{"image_size": 40, "encoder_activation": "silu", "encoder_expert_mlp_ratio": 0.25, "lr": 0.0013, "precondition_frequency": 10}
Rows from block 12 of the image encoder, named by matrix and row number. Rows with one number belong to one attention dimension. Each number is 50 + 10 x the weight over the matrix's rms, rounded and kept within 0 to 99. All counts start at 0.
# v: window attention query, key and value (stacked) (encoder.blocks.12.attn.qkv.weight, 720x256, the v third), inputs 0-127
# proj: window attention output (encoder.blocks.12.attn.proj.weight, 256x240, transposed), outputs 0-127
v.190:57 34 37 32 62 44 36 57 40 61 56 51 48 46 64 35 73 42 45 46 51 72 58 31 26 35 42 54 40 41 54 48 65 36 58 48 39 54 44 44 46 56 54 35 59 51 47 60 46 45 59 56 64 59 62 59 77 46 47 43 52 54 58 45 54 52 50 32 57 34 55 69 53 37 61 80 39 34 71 56 52 52 48 41 50 49 39 52 43 30 55 45 41 51 31 50 46 56 59 47 44 28 54 45 52 46 62 60 52 33 49 37 45 40 35 40 50 46 49 68 30 44 43 39 63 53 37 65
proj.190:43 66 63 56 38 41 50 64 50 26 33 39 62 68 53 59 47 49 43 63 42 26 54 38 72 59 45 51 63 60 44 59 48 53 54 49 36 42 53 57 43 31 44 52 33 48 59 45 33 36 42 65 50 53 64 59 64 46 46 67 44 38 33 61 44 50 52 69 43 51 47 44 35 53 46 43 59 56 41 52 51 53 54 59 46 57 40 45 49 65 42 34 54 48 38 44 64 26 43 45 31 70 49 36 48 61 41 40 50 72 44 58 57 37 43 65 48 59 47 38 64 59 32 49 42 27 65 22
v.191:54 39 39 52 50 51 48 54 39 42 57 57 29 52 51 53 56 51 66 50 38 49 53 58 33 39 67 57 51 51 61 62 36 57 68 50 53 48 61 54 60 36 57 44 44 56 57 54 52 42 51 57 42 59 56 50 49 45 45 53 53 63 49 29 60 45 52 29 42 42 58 59 59 53 56 66 58 45 69 40 66 58 50 44 52 52 39 61 45 51 45 39 53 23 48 65 38 36 47 47 39 37 53 64 68 58 46 44 38 41 54 39 41 49 44 52 51 57 50 55 44 48 46 37 47 51 44 52
proj.191:50 57 62 48 42 53 58 65 66 54 54 56 57 45 47 46 70 51 43 47 58 54 55 36 70 54 50 53 48 56 48 56 69 50 50 36 39 38 48 39 63 50 54 63 61 57 62 50 49 53 56 41 54 46 59 60 51 63 52 37 38 57 54 70 48 56 48 74 56 49 42 42 50 53 55 49 52 49 40 42 40 52 50 61 51 38 47 38 47 52 58 34 48 46 65 31 48 48 58 47 55 59 62 52 35 48 49 66 55 42 39 40 62 49 41 47 63 41 52 55 49 57 40 49 40 54 69 43
v.192:69 36 55 50 52 35 81 51 57 48 64 51 70 51 45 44 44 47 70 30 42 42 51 42 44 55 59 46 53 47 29 61 63 51 45 37 65 52 51 53 58 50 42 43 29 56 53 62 53 47 56 50 51 65 39 54 50 48 57 73 48 55 56 50 52 59 50 66 59 56 49 46 56 60 46 50 55 51 69 57 71 38 49 26 55 59 30 54 51 60 54 54 72 59 43 61 40 57 71 68 40 24 47 55 21 56 33 54 32 45 70 41 48 47 45 56 35 66 39 50 67 64 44 25 62 27 54 44
proj.192:39 39 37 56 53 42 22 46 59 37 40 49 51 44 36 66 61 48 50 55 54 54 46 34 47 52 41 39 41 47 51 31 47 65 62 52 30 54 34 64 37 29 46 51 73 47 59 44 36 53 56 52 41 67 64 29 58 43 52 53 52 50 47 46 44 34 65 45 64 35 64 61 47 37 68 67 47 58 43 51 39 53 62 68 36 56 73 36 45 48 60 48 43 51 48 44 53 51 46 38 49 64 35 43 78 39 39 52 80 61 46 66 36 49 52 64 54 49 30 37 43 47 33 49 41 84 60 37
v.193:55 55 58 49 54 56 70 57 47 35 54 49 45 46 52 51 43 56 55 56 40 46 46 55 55 56 58 44 46 59 54 60 82 76 50 35 60 61 46 50 67 35 37 43 47 38 41 46 58 39 42 47 54 53 36 74 45 51 35 52 57 52 48 50 54 17 48 42 59 58 45 47 55 52 43 59 43 45 51 45 44 56 47 46 51 53 54 40 55 50 48 57 52 53 38 58 56 45 38 58 59 52 51 67 44 55 40 59 49 39 45 58 63 51 46 44 41 50 67 55 54 57 60 33 67 34 57 44
proj.193:50 47 39 37 34 38 31 44 45 52 60 45 49 31 44 53 60 38 51 52 66 58 43 41 39 60 39 44 68 51 35 36 41 34 41 55 31 34 38 70 44 50 44 69 56 62 72 44 65 53 52 33 49 52 47 25 48 63 66 48 35 45 78 48 56 69 47 49 45 62 60 60 55 55 41 40 49 48 47 57 57 38 40 48 29 62 59 45 44 64 44 55 63 54 57 41 50 66 48 55 44 44 50 37 61 35 25 38 42 50 62 43 47 37 50 60 51 35 28 59 61 46 31 54 48 59 37 40
v.194:45 45 43 63 35 65 56 66 50 38 54 52 64 60 40 51 61 48 51 38 39 56 48 64 75 47 60 57 35 60 44 58 60 48 54 39 56 51 46 51 43 44 41 39 44 40 47 57 57 50 50 43 54 67 55 51 48 64 50 40 54 39 43 59 60 34 29 53 45 46 56 42 49 45 43 61 47 47 46 42 36 59 31 51 51 56 60 64 56 45 52 55 43 30 51 59 49 37 58 83 41 48 52 50 53 63 48 61 45 63 54 53 38 63 70 53 55 50 64 63 48 38 43 39 43 54 50 40
proj.194:60 61 47 49 52 57 31 52 61 57 54 47 44 38 46 59 76 38 58 51 62 45 42 57 36 46 39 75 49 49 44 45 68 57 56 69 41 59 41 44 42 39 58 64 42 49 50 45 58 20 38 50 59 63 56 42 48 41 46 51 51 53 46 52 49 48 55 50 50 54 48 60 53 58 48 20 50 55 67 60 62 53 69 53 56 60 53 30 49 59 52 48 39 67 48 46 41 47 48 38 55 58 54 43 59 37 45 40 47 50 60 48 45 32 49 65 59 50 38 57 53 57 38 50 50 62 54 40
v.195:56 42 59 41 57 46 53 51 50 69 58 49 42 52 51 42 51 49 47 17 44 46 65 54 60 58 51 59 36 38 48 32 50 41 43 71 55 53 55 46 43 58 37 45 44 44 60 64 62 48 47 44 59 48 45 47 40 46 29 38 64 40 42 47 27 50 47 42 46 34 67 49 58 51 58 53 60 60 56 29 53 52 35 52 49 43 46 41 58 34 61 69 63 48 54 55 55 49 59 51 46 50 46 33 58 45 55 26 55 47 58 26 50 27 45 77 50 61 70 51 47 32 47 63 50 49 58 58
proj.195:63 52 36 60 41 48 35 74 51 55 35 49 51 55 44 54 36 56 46 51 47 63 49 68 52 56 42 61 44 52 55 67 56 65 50 55 48 58 44 36 47 58 51 54 41 52 53 45 40 64 57 50 37 56 63 51 48 43 71 60 41 51 62 52 62 55 43 51 52 55 40 55 29 42 41 48 49 57 57 47 37 68 52 74 63 64 45 70 47 69 53 39 34 45 40 52 50 56 61 32 32 49 55 67 48 34 74 49 55 73 23 59 44 64 59 52 39 48 44 43 56 50 42 41 39 48 48 64
v.196:52 44 57 46 30 44 67 59 60 36 53 52 61 53 44 57 49 57 54 54 71 55 34 47 61 49 49 29 33 56 37 43 39 65 44 52 59 50 50 44 50 45 43 53 41 70 38 48 52 42 39 48 46 64 37 68 53 66 48 54 50 53 47 27 39 54 43 56 62 58 36 37 51 59 33 50 54 59 52 67 43 46 47 42 42 39 58 58 68 59 53 33 34 57 40 38 50 40 55 46 55 55 37 57 50 45 53 39 43 51 48 55 32 72 67 52 44 38 58 53 54 49 54 52 39 45 46 43
proj.196:57 55 33 56 54 53 45 55 52 43 42 41 62 42 52 36 40 61 55 46 39 42 45 52 45 35 52 57 49 63 62 51 64 44 42 41 45 48 55 53 54 43 51 57 29 40 65 36 32 30 59 49 57 29 60 33 50 37 58 46 33 34 50 63 50 43 48 41 47 42 66 47 63 46 41 44 32 49 52 55 59 46 66 53 45 54 55 50 34 42 52 80 36 56 63 53 40 49 46 61 68 56 51 58 61 54 51 66 71 46 73 51 47 48 33 62 67 60 49 38 44 70 53 61 62 54 50 40
v.197:58 43 56 60 55 61 35 48 46 52 83 47 51 73 38 35 56 55 47 40 20 37 53 58 47 58 50 44 35 35 40 44 59 56 47 46 34 59 45 65 60 60 62 67 46 66 48 44 39 39 50 58 63 55 33 61 52 53 34 31 44 65 50 60 54 56 47 55 53 51 29 47 57 45 61 40 47 42 44 42 60 54 47 34 42 55 52 52 58 42 40 44 46 74 47 59 73 59 45 57 57 34 54 53 34 52 48 54 53 38 70 37 49 46 30 51 41 60 41 47 66 66 38 54 44 52 42 52
proj.197:44 64 58 54 47 39 64 51 52 49 38 46 56 37 45 59 50 42 70 47 51 58 57 38 64 50 40 52 49 52 56 46 43 41 52 62 36 55 59 40 56 30 45 56 56 32 55 46 62 57 59 49 35 44 58 32 41 45 49 49 54 50 61 55 50 59 49 46 58 47 59 63 42 48 40 60 55 73 59 54 42 29 42 65 61 55 53 46 42 58 43 61 50 28 52 40 63 56 65 30 33 67 56 63 47 41 50 62 39 51 50 51 52 41 76 62 35 56 46 39 46 30 44 55 46 51 43 40
v.198:54 50 73 58 45 64 41 41 59 55 41 61 45 53 59 48 57 36 45 48 57 44 50 56 43 49 44 55 79 67 66 64 61 58 51 50 49 73 52 59 48 40 48 71 79 57 51 47 50 70 65 37 33 49 30 70 55 41 53 52 48 42 43 54 41 56 36 62 57 34 70 60 42 53 36 54 39 52 48 53 46 31 51 52 42 48 52 51 40 49 66 38 47 45 27 49 56 41 67 51 50 63 61 59 65 47 61 39 74 41 22 54 71 34 59 55 62 43 47 44 51 48 45 56 62 41 46 40
proj.198:37 38 41 26 57 43 29 50 46 59 45 36 32 42 45 28 44 45 36 71 58 52 39 64 48 60 53 43 42 48 56 51 41 49 45 60 30 34 45 54 71 49 57 34 40 64 38 61 64 40 29 48 63 60 42 43 37 56 47 51 45 60 46 53 40 49 64 46 57 63 42 47 50 68 42 40 46 41 50 63 49 46 36 22 51 42 41 51 61 59 26 38 47 70 64 41 47 56 32 60 53 56 35 37 50 61 34 60 28 36 51 47 39 57 61 32 33 64 71 69 40 41 66 46 62 34 53 52
v.199:58 62 39 55 47 50 59 35 43 55 68 53 42 58 46 58 61 61 48 41 43 52 57 52 45 60 50 54 43 47 37 42 39 35 34 51 49 50 36 42 51 54 51 52 58 40 52 64 58 57 48 53 54 46 57 55 65 44 60 50 59 46 52 60 54 46 45 55 41 53 59 63 56 50 55 52 62 55 42 37 49 57 22 52 46 44 59 59 66 60 50 52 59 51 56 55 43 61 49 50 54 41 52 39 52 35 40 65 37 36 54 52 54 61 44 57 47 38 43 52 57 46 44 56 50 44 49 59
proj.199:38 52 69 56 66 49 56 61 69 45 40 52 39 58 45 52 49 49 51 72 58 53 41 45 68 60 50 67 57 58 48 48 47 53 66 44 67 61 56 58 42 43 41 50 42 55 64 54 39 56 51 43 37 57 58 52 38 65 44 43 32 54 50 46 51 42 54 55 57 42 42 44 44 34 55 51 44 48 61 56 51 52 57 51 48 44 43 43 54 50 49 45 52 59 53 52 61 54 59 54 34 63 45 57 40 61 54 52 59 65 42 48 57 45 49 46 56 61 58 46 50 48 50 45 42 47 30 47
v.200:29 50 33 83 48 37 53 69 39 60 58 52 42 65 39 46 50 39 57 27 51 57 55 43 63 35 69 46 37 43 58 31 36 68 56 27 50 61 57 65 60 38 50 60 61 50 60 64 53 40 43 44 42 60 42 53 32 59 46 57 32 55 47 54 44 77 39 57 57 39 53 60 60 48 51 45 51 35 62 53 65 40 45 56 41 68 40 49 58 59 44 41 48 28 60 46 62 54 52 49 58 60 41 56 48 54 40 60 29 57 70 42 58 57 52 52 63 53 67 52 58 47 37 64 47 48 55 53
proj.200:46 67 58 46 47 48 49 49 59 43 40 66 61 57 56 32 47 52 59 64 67 66 38 50 55 56 41 61 47 46 47 65 66 46 52 82 43 53 39 46 31 51 44 43 42 51 43 44 61 33 55 50 66 41 41 63 54 40 41 46 64 47 44 45 47 58 67 52 49 31 57 39 59 50 47 57 55 62 31 54 51 48 39 51 51 39 60 47 46 40 51 66 45 36 47 47 42 53 60 44 50 65 59 28 51 46 66 39 66 44 38 37 49 36 43 49 54 39 46 34 42 47 66 43 39 58 52 48
v.201:43 50 55 46 36 58 60 64 67 50 50 60 49 46 37 52 44 43 47 54 68 59 51 52 56 50 42 46 54 50 59 31 43 53 60 59 58 30 44 47 55 58 42 51 51 54 66 46 61 52 59 47 57 64 57 57 59 51 47 63 36 46 66 46 59 54 68 13 46 39 44 42 39 51 44 44 71 46 51 45 63 40 49 51 43 52 57 50 52 53 57 28 33 43 63 68 55 62 41 36 58 60 42 56 43 48 61 38 50 61 49 40 30 39 36 47 61 46 53 40 44 47 66 49 47 52 71 57
proj.201:54 49 57 53 52 48 60 42 56 59 48 51 55 65 75 56 61 44 64 29 27 35 46 42 48 41 65 53 59 46 50 49 61 53 43 37 36 47 53 47 26 60 63 52 37 63 49 31 27 49 50 50 50 24 57 61 53 40 55 53 72 42 44 55 50 45 43 65 67 52 54 60 61 57 48 57 52 49 31 36 26 61 44 47 49 40 34 55 44 61 49 58 58 39 51 41 30 33 71 58 50 51 55 43 68 34 54 54 68 47 49 49 55 43 63 59 37 52 53 38 53 68 23 45 48 44 37 61
v.202:57 57 62 51 37 41 37 37 47 41 44 49 39 49 72 26 51 50 70 62 45 50 60 66 39 56 67 48 49 58 49 53 62 60 55 40 38 34 40 50 63 57 44 28 63 50 67 64 61 40 43 45 56 59 57 49 44 56 70 65 66 52 59 55 51 37 63 58 51 42 63 46 47 51 47 47 52 27 49 54 50 56 42 50 49 58 70 50 46 42 56 60 57 58 28 45 49 49 55 49 46 48 36 68 47 63 63 39 62 43 58 56 51 41 69 44 50 36 33 64 45 45 68 48 75 30 44 60
proj.202:31 51 41 52 62 42 51 52 56 51 43 55 55 39 43 71 32 58 47 53 62 55 50 34 69 48 62 46 55 59 38 48 45 59 40 45 76 54 52 63 13 58 58 47 38 52 48 41 49 64 43 51 39 60 49 43 63 62 50 43 44 63 51 37 48 62 37 56 67 56 45 44 27 53 63 42 46 46 54 55 53 34 66 50 43 51 26 46 40 70 52 37 42 45 53 57 46 44 44 58 44 51 55 29 48 54 44 57 40 43 47 46 47 50 58 51 45 42 62 46 65 67 44 50 39 49 46 33